A small image classifier, trained from scratch: 7300 steps.
Rows from block 2 of a small image classifier, named by matrix and row number. Rows with one number belong to one neuron. Each number is 128 + 24 x the weight over its row's rms, rounded and kept within 0 to 255. All counts start at 0. Numbers have three digits each.
Before each neuron's rows are labels from the 100 images, of 14976, where the neuron reaches its highest value: "responds to" is what is common among them; "colour at peak" is the nearest of a few named colours to the mean colour under the peak. Only what is clearly more common there than usual is listed. The data: flat shapes of many kinds, plain or patterned, on busy backdrops. In brackets: how many of the 100, against the usual share in percent.
# fc1: MLP up (model.blocks.2.mlp.fc1.weight, 1536x384), inputs 77-153
# fc2: MLP down (model.blocks.2.mlp.fc2.weight, 384x1536, transposed), outputs 77-153

responds to: white shape (63 vs 21.6); orange shape (51 vs 22.3); its colour: white (44 vs 8.2)
colour at peak: pink (39 vs 11.9)
fc1.613:135121125115116153140173145132149116168138135141151156155124121132086121117169144088125178097118105122129156127163056134122129144154158096134158105163137124153139161173110160121124129138151149131138102139121088122123135096119114137
fc2.613:100138141143141139103132157110127135106129113135135088112166130109137119070112122091120128149101118111105096153118166122153185134128089131131135161131113076122126081137112095121129121079117087133105197095100130118153133135143104182

responds to: pink shape (46 vs 21.8); its colour: pink (29 vs 7.9)
colour at peak: brown (72 vs 25.3)
fc1.204:109081151145112125100147140140111150122125112120124099162102145145094100142196126181121157116134136143161113133161132141119121086130122124125060142151111129148139150120123117135064171099163174148103132113150167103107140108155142152
fc2.204:131155151125154112131154159094091100130126146131144130102132119143112145121103171090145156182165170135152116135166150144084089126134149111086111142118105140074109123135087107120143096103145088141128181112112114109124147109113114134

responds to: purple shape (52 vs 22.1); its colour: purple (36 vs 8.5)
colour at peak: purple (47 vs 3.3)
fc1.570:181117137138155139145164078120120111102149128099123177153122121103180141122126131109155113139140089150126126098112152132129114147117147090184120170116154128143156111149134115131131098176157093137169188134111148121102125114101098116
fc2.570:157133100118122151130109125114130141103127112138136142135122134116113129162095134178161144124118091120124118134124103142117094131122116119133117134146150168127153133197117176121137108110125137155129114151125155170123173126160139103

responds to: red shape (84 vs 21.7); its colour: red (54 vs 8.2)
colour at peak: pink (33 vs 11.9)
fc1.461:105131130145155143122155172146145091178122138134081142167117106134140130100130145094129112159109121125117156124148100169052111146104147141126091121115069145126097102136097134071124155145154151055101149126120099163118106119098176136
fc2.461:155174155128163142138130121131140105125138129126114122138150187094141111151143113129136115117083130129146125111145081135111141103157138118141137119107142122151112134116129116152136107135113126116152101083146142127101111139169127108

responds to: orange shape (95 vs 22.3); its colour: orange (64 vs 8.6)
colour at peak: brown (73 vs 25.3)
fc1.273:119107125124130112131117136174141173110130116146081101111121134128161119107153124124163172116131117117131120106107132138144145142134118095152089143102092144178106131153149135115122094088124083129110174126137081113120146107131129098
fc2.273:108122099120150126126126100145123125138097121101143143111122159143121094105153109134113112083156103102130132114159087170163166149156125165114148120128146109100115127146093172150111133128110152103098154144119092066126103122137083142

responds to: white shape (56 vs 21.6); its colour: white (41 vs 8.2); its colour: yellow (30 vs 8.7)
colour at peak: white (58 vs 4.3)
fc1.722:099143143147106157122110127118135129127108138162176147120164122139135163120145096112138109145087128113119144133071202166161142101125138113147128158109105161158147114109097142129173116095109089137140125181107139147144170179146112137
fc2.722:123116171109123116193110136101110082153129118139108114135081099158118114156133117140134090096136137120117137115135182136082150134118126127127127118175132114151105124141089101103139112148104128119127168095113192153119123145135137104

responds to: blue shape (97 vs 22.4); its colour: blue (93 vs 8.6)
colour at peak: grey (64 vs 36.2)
fc1.509:105133165143098145132078138117106102144149121124130148106122156082129183139143122140120155130114192154156134105137078120134130142107144132101112151120132130131148125164149121126150146115185185141112132107104154128113145108107107149
fc2.509:096142103119155156124138097161119124139087125105132117166161134142141154097171152120062098130083152089184135154091165106124126126111133134144155140127130120144119118130124133138148119098116140101103109113142169149101115151141123131

responds to: blue shape (63 vs 22.4); its colour: blue (49 vs 8.6)
colour at peak: pink (60 vs 11.9)
fc1.617:126142117127142159123109124120173142139095122130079108193108160116109156131163157143125106186160064133129145124140163087154127134143121085072108120121167171116112118125188145113119093146127120099115105121128131137128094156119097100
fc2.617:149108134106082169123094090069104149136104168148097141108139126099163151152154110097145129152089119133153110170123114143082098120120134142128154109126136087141123135122091135099116116143143145132085129144156118105100091133128131096

responds to: red shape (72 vs 21.7); its colour: red (48 vs 8.2)
colour at peak: black (51 vs 8.2)
fc1.266:109137149129153130129149127103122148098184124159142116140123162161172119121085105125157110095132161140108135135175152169115146137086153129109158161151163156156114183138119137131092125135156120091130111159118050127093093140111133143
fc2.266:123160148152092069131128124152128130129144136112123141102135173116119135143090124102156103104106135083142145121145137127115109102113138118156141128157099143156095085117106126133103106096166125172136161153119165118153165143123115107

responds to: white shape (54 vs 21.6); its colour: white (40 vs 8.2)
colour at peak: pink (46 vs 11.9); white (40 vs 4.3)
fc1.269:083146109121119132094158115129112122096078120127089144172143100126112148179132133124091151158127146139164173102170141123112117159135150150106107076172193141105153160120111115121058133108140153137125129154130104105140148087182173143
fc2.269:098149129132108128149154096124164104136098095138107126132127151160080135119109138132117119177113123165124152140072129131154152137119161117106151134136151110116151129179110156088130141145112137129107112122112157152141107149116126131

responds to: white shape (46 vs 21.6); its colour: white (31 vs 8.2); its colour: grey (27 vs 8)
colour at peak: white (25 vs 4.3)
fc1.249:114108108124118156150126103139127103125108137134111097170089098129079110101160140105115157119162167100140125125122131128132095070162106130147182122132146127137180127100125110102142124103121109114128110103115113108126142118178124144
fc2.249:151129161113087138156171161121136166141131146169111092112120146128121114131139143116114117140131112159152117136105172124116115166124138127127175107156117131140127099142108146130160105142163158129114120120116127185110144128131106112

responds to: orange shape (58 vs 22.3); black shape (50 vs 22.2); its colour: black (26 vs 8.4); its colour: orange (26 vs 8.6)
colour at peak: brown (61 vs 25.3)
fc1.312:111123084131123143139118132133165139119145133122144164138092112157072120160121110107135135143130096053122121160131133157130113107149117130159118107124081141098119114146148149103132128150099141137081145100084141100114115135148109183
fc2.312:114119149115115112152149120153101146141118112097110101116127149108119133119090108170119108147164166117123136111108153121133143146122146130158110135132139137138142123161149124146132143125120128131107118106117088109164137107130147098

responds to: purple shape (73 vs 22.1); orange shape (57 vs 22.3); blue shape (46 vs 22.4); its colour: purple (31 vs 8.5)
colour at peak: purple (26 vs 3.3)
fc1.729:111120112113140101111178120132158127146174117135108142121152162143126107132121136138148116135158149113107148104087115089129146142103133151146120101141152114108164127110127122117083103093160089140144135107141129176128140141154171128
fc2.729:099102085134116114137128137145124088122140118153126167121121163122105105156123130121138121147127145112158144104160150088151137146093141139122122125121156135141125099132083166160122121156135123127117139153116127135132125122126115122

responds to: red shape (100 vs 21.7); its colour: red (95 vs 8.2); count: one (46 vs 20.4)
colour at peak: brown (53 vs 25.3); black (32 vs 8.2)
fc1.31:146087104148126129154106120127163106137127109158125158106157117130119126121062134123142114136107129126107111156145119148146141162131142159114094148171191112124115148120119113095119097154184168109113148143107083097145087095087124154
fc2.31:114114103123117111151145169099146127132149109117100137123122143100159148134148097134132143114129116137155157107106104104128085107178116192168164106127139149151159078136139130174121170132101143144074128123158149128154138149150150078

responds to: teal shape (71 vs 22.4); its colour: pink (29 vs 7.9); its colour: purple (27 vs 8.5)
colour at peak: green (27 vs 4.8)
fc1.567:097118135145143143145136140134152121118128145139163125112144152132159139159150127152130144146132115128147151139140140133109149161117145172129108135104128117117170136124119134151124139102138134150133174148141129147113104139107181096
fc2.567:082204134165109122136108135139117093169103123121148151152061121110107115156134127149118090105103118139159129109104154127140154139085134107132113116121112130120126123161107124120140133102139132092123174122118141148120125132120114096

responds to: blue shape (58 vs 22.4); its colour: blue (51 vs 8.6); its colour: grey (27 vs 8)
colour at peak: blue (50 vs 1.4)
fc1.479:131162163122106143163135115127144121132140120120108092099151135096112144108134107150153088170081106140107121062110135143170121082074109078123120111141078058134094148138065157088115135150115130117156105158129149126144137124152150134
fc2.479:128125088101126165084133146135122106156097158117135123168120148105125124080138122103136123097143120113174112131106116126127107103123139143103120085096141131131131087105134140176144125131134115121108092143124106148108142144123122142

responds to: teal shape (99 vs 22.4); its colour: teal (77 vs 8.2)
colour at peak: cyan (47 vs 2.2); green (44 vs 4.8)
fc1.8:131146128164158123081105125110093136133139130108140087088181125096151124094155082131103127124117127109104140137149148134076147085088136116089102121108115094123143137116115107137149158161139125115104141184135117157097164155067140120
fc2.8:149164085112115148099120108145144081142094134158116157154134145058124091168099124141091103109113142134165129088121118109127152144100126146123139160135124134134085118091119119120156121091122170113127158130112175124102128114178097136

responds to: orange shape (51 vs 22.3); its colour: orange (25 vs 8.6)
colour at peak: pink (52 vs 11.9)
fc1.233:119121103089140101117098090074146142117135079131108161114144143092120153138132132120130133139140178084121102156133108102133168130138145065146132161110143111155134081107164094144115091134112125150119135087148138157178165139155156105
fc2.233:119097141158131100134146155141089153127103158184122118145107112110106082120095137160121122195143145094114127108144147106114148108115160160117120158134127114127093126123114171153120141117147135130129144106090127103102138135093118141

responds to: blue shape (97 vs 22.4); its colour: blue (81 vs 8.6)
colour at peak: blue (33 vs 1.4)
fc1.263:144146147123098132125132129148123157105143123079105136153154130094132148151128140137162121094138129104136129156138140130135149103140111129087121098116138092155150160119132129138163115119102094175159131129111138124103161134083095146
fc2.263:112113088125087118141156148153178121149123117150121157131153130124126095118103126147155154096135093155173127075137120105168152138123168132162134157123138113165149094153126151139108153120135128068127114132149123117104097124155161128

responds to: pink shape (92 vs 21.8); its colour: pink (84 vs 7.9)
colour at peak: pink (47 vs 11.9)
fc1.346:140129144135134134156147101179139146085135183126117094169084100085111126150121108151145121124124155098116104122139165081150133139126129125084157157106158096141104144110107140136105142132115108114149146119109120099160121117138142158
fc2.346:115138112147124119083149110118139095130121123122139138090124079156116113122122096155126116148109118085101118119127088097114125101129148179116085142173124133139129143173136139159107141162130139151133122158119099115126105152146093120

responds to: pink shape (89 vs 21.8); its colour: pink (84 vs 7.9); count: one (54 vs 20.4)
colour at peak: pink (31 vs 11.9)
fc1.629:136135116117058094091133122150157112135141176141183105115151101131149179138106122105116120118111147117130172121159129191144140124129123150115115153131143146148126130141087148130114147134132120130110090085150155148170152112160087153
fc2.629:106107130119128120116168090158090115147117113130119148112122180151117114138145162131087101149170125145144116148112126121102161152117086109097127115107106136094126151130137128148152093125064120120131140147111143151134126126125140154

responds to: purple shape (83 vs 22.1); its colour: purple (67 vs 8.5)
colour at peak: purple (70 vs 3.3)
fc1.633:136123124109158107139060115124113102123162167118172106126115154159141120126090079143150120130145113179145113107122183142147145124153158115170124104169172099154135147131092143143141129102119122155130152144104093139115148136136102130
fc2.633:115126133136111137107120128136106075123131122098121125148102174160149121107098140117125115100162112121161119085139158145166123150102153158117130089120126133165110140121141149123079112145114118118153124112172153099143132104149099179

responds to: orange shape (93 vs 22.3); its colour: orange (84 vs 8.6)
colour at peak: orange (66 vs 0.8)
fc1.380:128133130142103110114155092134171096141128142132140109085115149105097110076121177151133102113143097165113080137108122144130120154145148099165117097101121155133140122130100126110111134143131133116139120103147122117083176162109160138
fc2.380:119091089166164152119094109130126132105112122106148151111121118142186121148156113147134099097129099132122158147160097153111087166115134133174128115148162166134128106117112137122105153144125123144135122159189139136136149119138105124

responds to: red shape (74 vs 21.7); its colour: red (55 vs 8.2)
colour at peak: red (52 vs 0.6)
fc1.142:155140076108156121173144141134151133126146151139121146113119149146133155126084143128131110153143103077141082089164118161117128142141138117168091151138142129091123120123134134098086129092160123131158115132119136110106119129119149108
fc2.142:129124124116150132131119145138123130110117093101177105109115136111119137094122160105128110148101106108139134158139106110122146137124077149083099122196125101152067129170104143187106118132158127110106088173074150134085129135123129144

responds to: purple shape (78 vs 22.1); its colour: purple (71 vs 8.5); count: one (44 vs 20.4)
colour at peak: purple (28 vs 3.3)
fc1.389:129186165126136100191147118123121137123101163144111149102097167121166128112156133137144097107115110124083139073163148151097163142113142157122121102102139152077114085101098137149155134110086138178152142101114142087109130117144142115
fc2.389:138129128148144120102116109128086118097130135127129112129130122114132104127094141131145133135158089151150109088119116129130167092109119106137122100109131112160164151141068128107141145119161176149139154139117139115107116094101162136

responds to: orange shape (47 vs 22.3); brown shape (46 vs 22.3); its colour: brown (31 vs 8.3); its colour: orange (30 vs 8.6)
colour at peak: grey (68 vs 36.2)
fc1.392:137083111099140116141140140178102119108120163104128124173163152093152127105116114121121128182099108173146117119120171141144115132105111147184109135107139156124133163127107184165099090104063133131117141110144126148091112151103151116
fc2.392:141129120128145098092090112097143084117097123176161147123109076142081117181137157124133127108135109102131161169149120114127151163129149125109157103153125100100075102145118149115113123171118091162140142172078145130127123131144136130

responds to: white shape (71 vs 21.6); its colour: white (61 vs 8.2); pink shape (51 vs 21.8); count: one (41 vs 20.4)
colour at peak: pink (56 vs 11.9)
fc1.605:090146166111132067129130138129171126147156163157133116154126109182128131101127103133089123104130131110080146142165118153123146153094106112121142131123129123160132117104150115099110136152143132136153126125144100130084115125094156096
fc2.605:123149129131141106154098105137141149118126135124130162141125141154121115145139114073146123108103121123154144109087129116115126121101151144133158099166127104077065134189104141123128115149142145121152120105147168152140174130100133128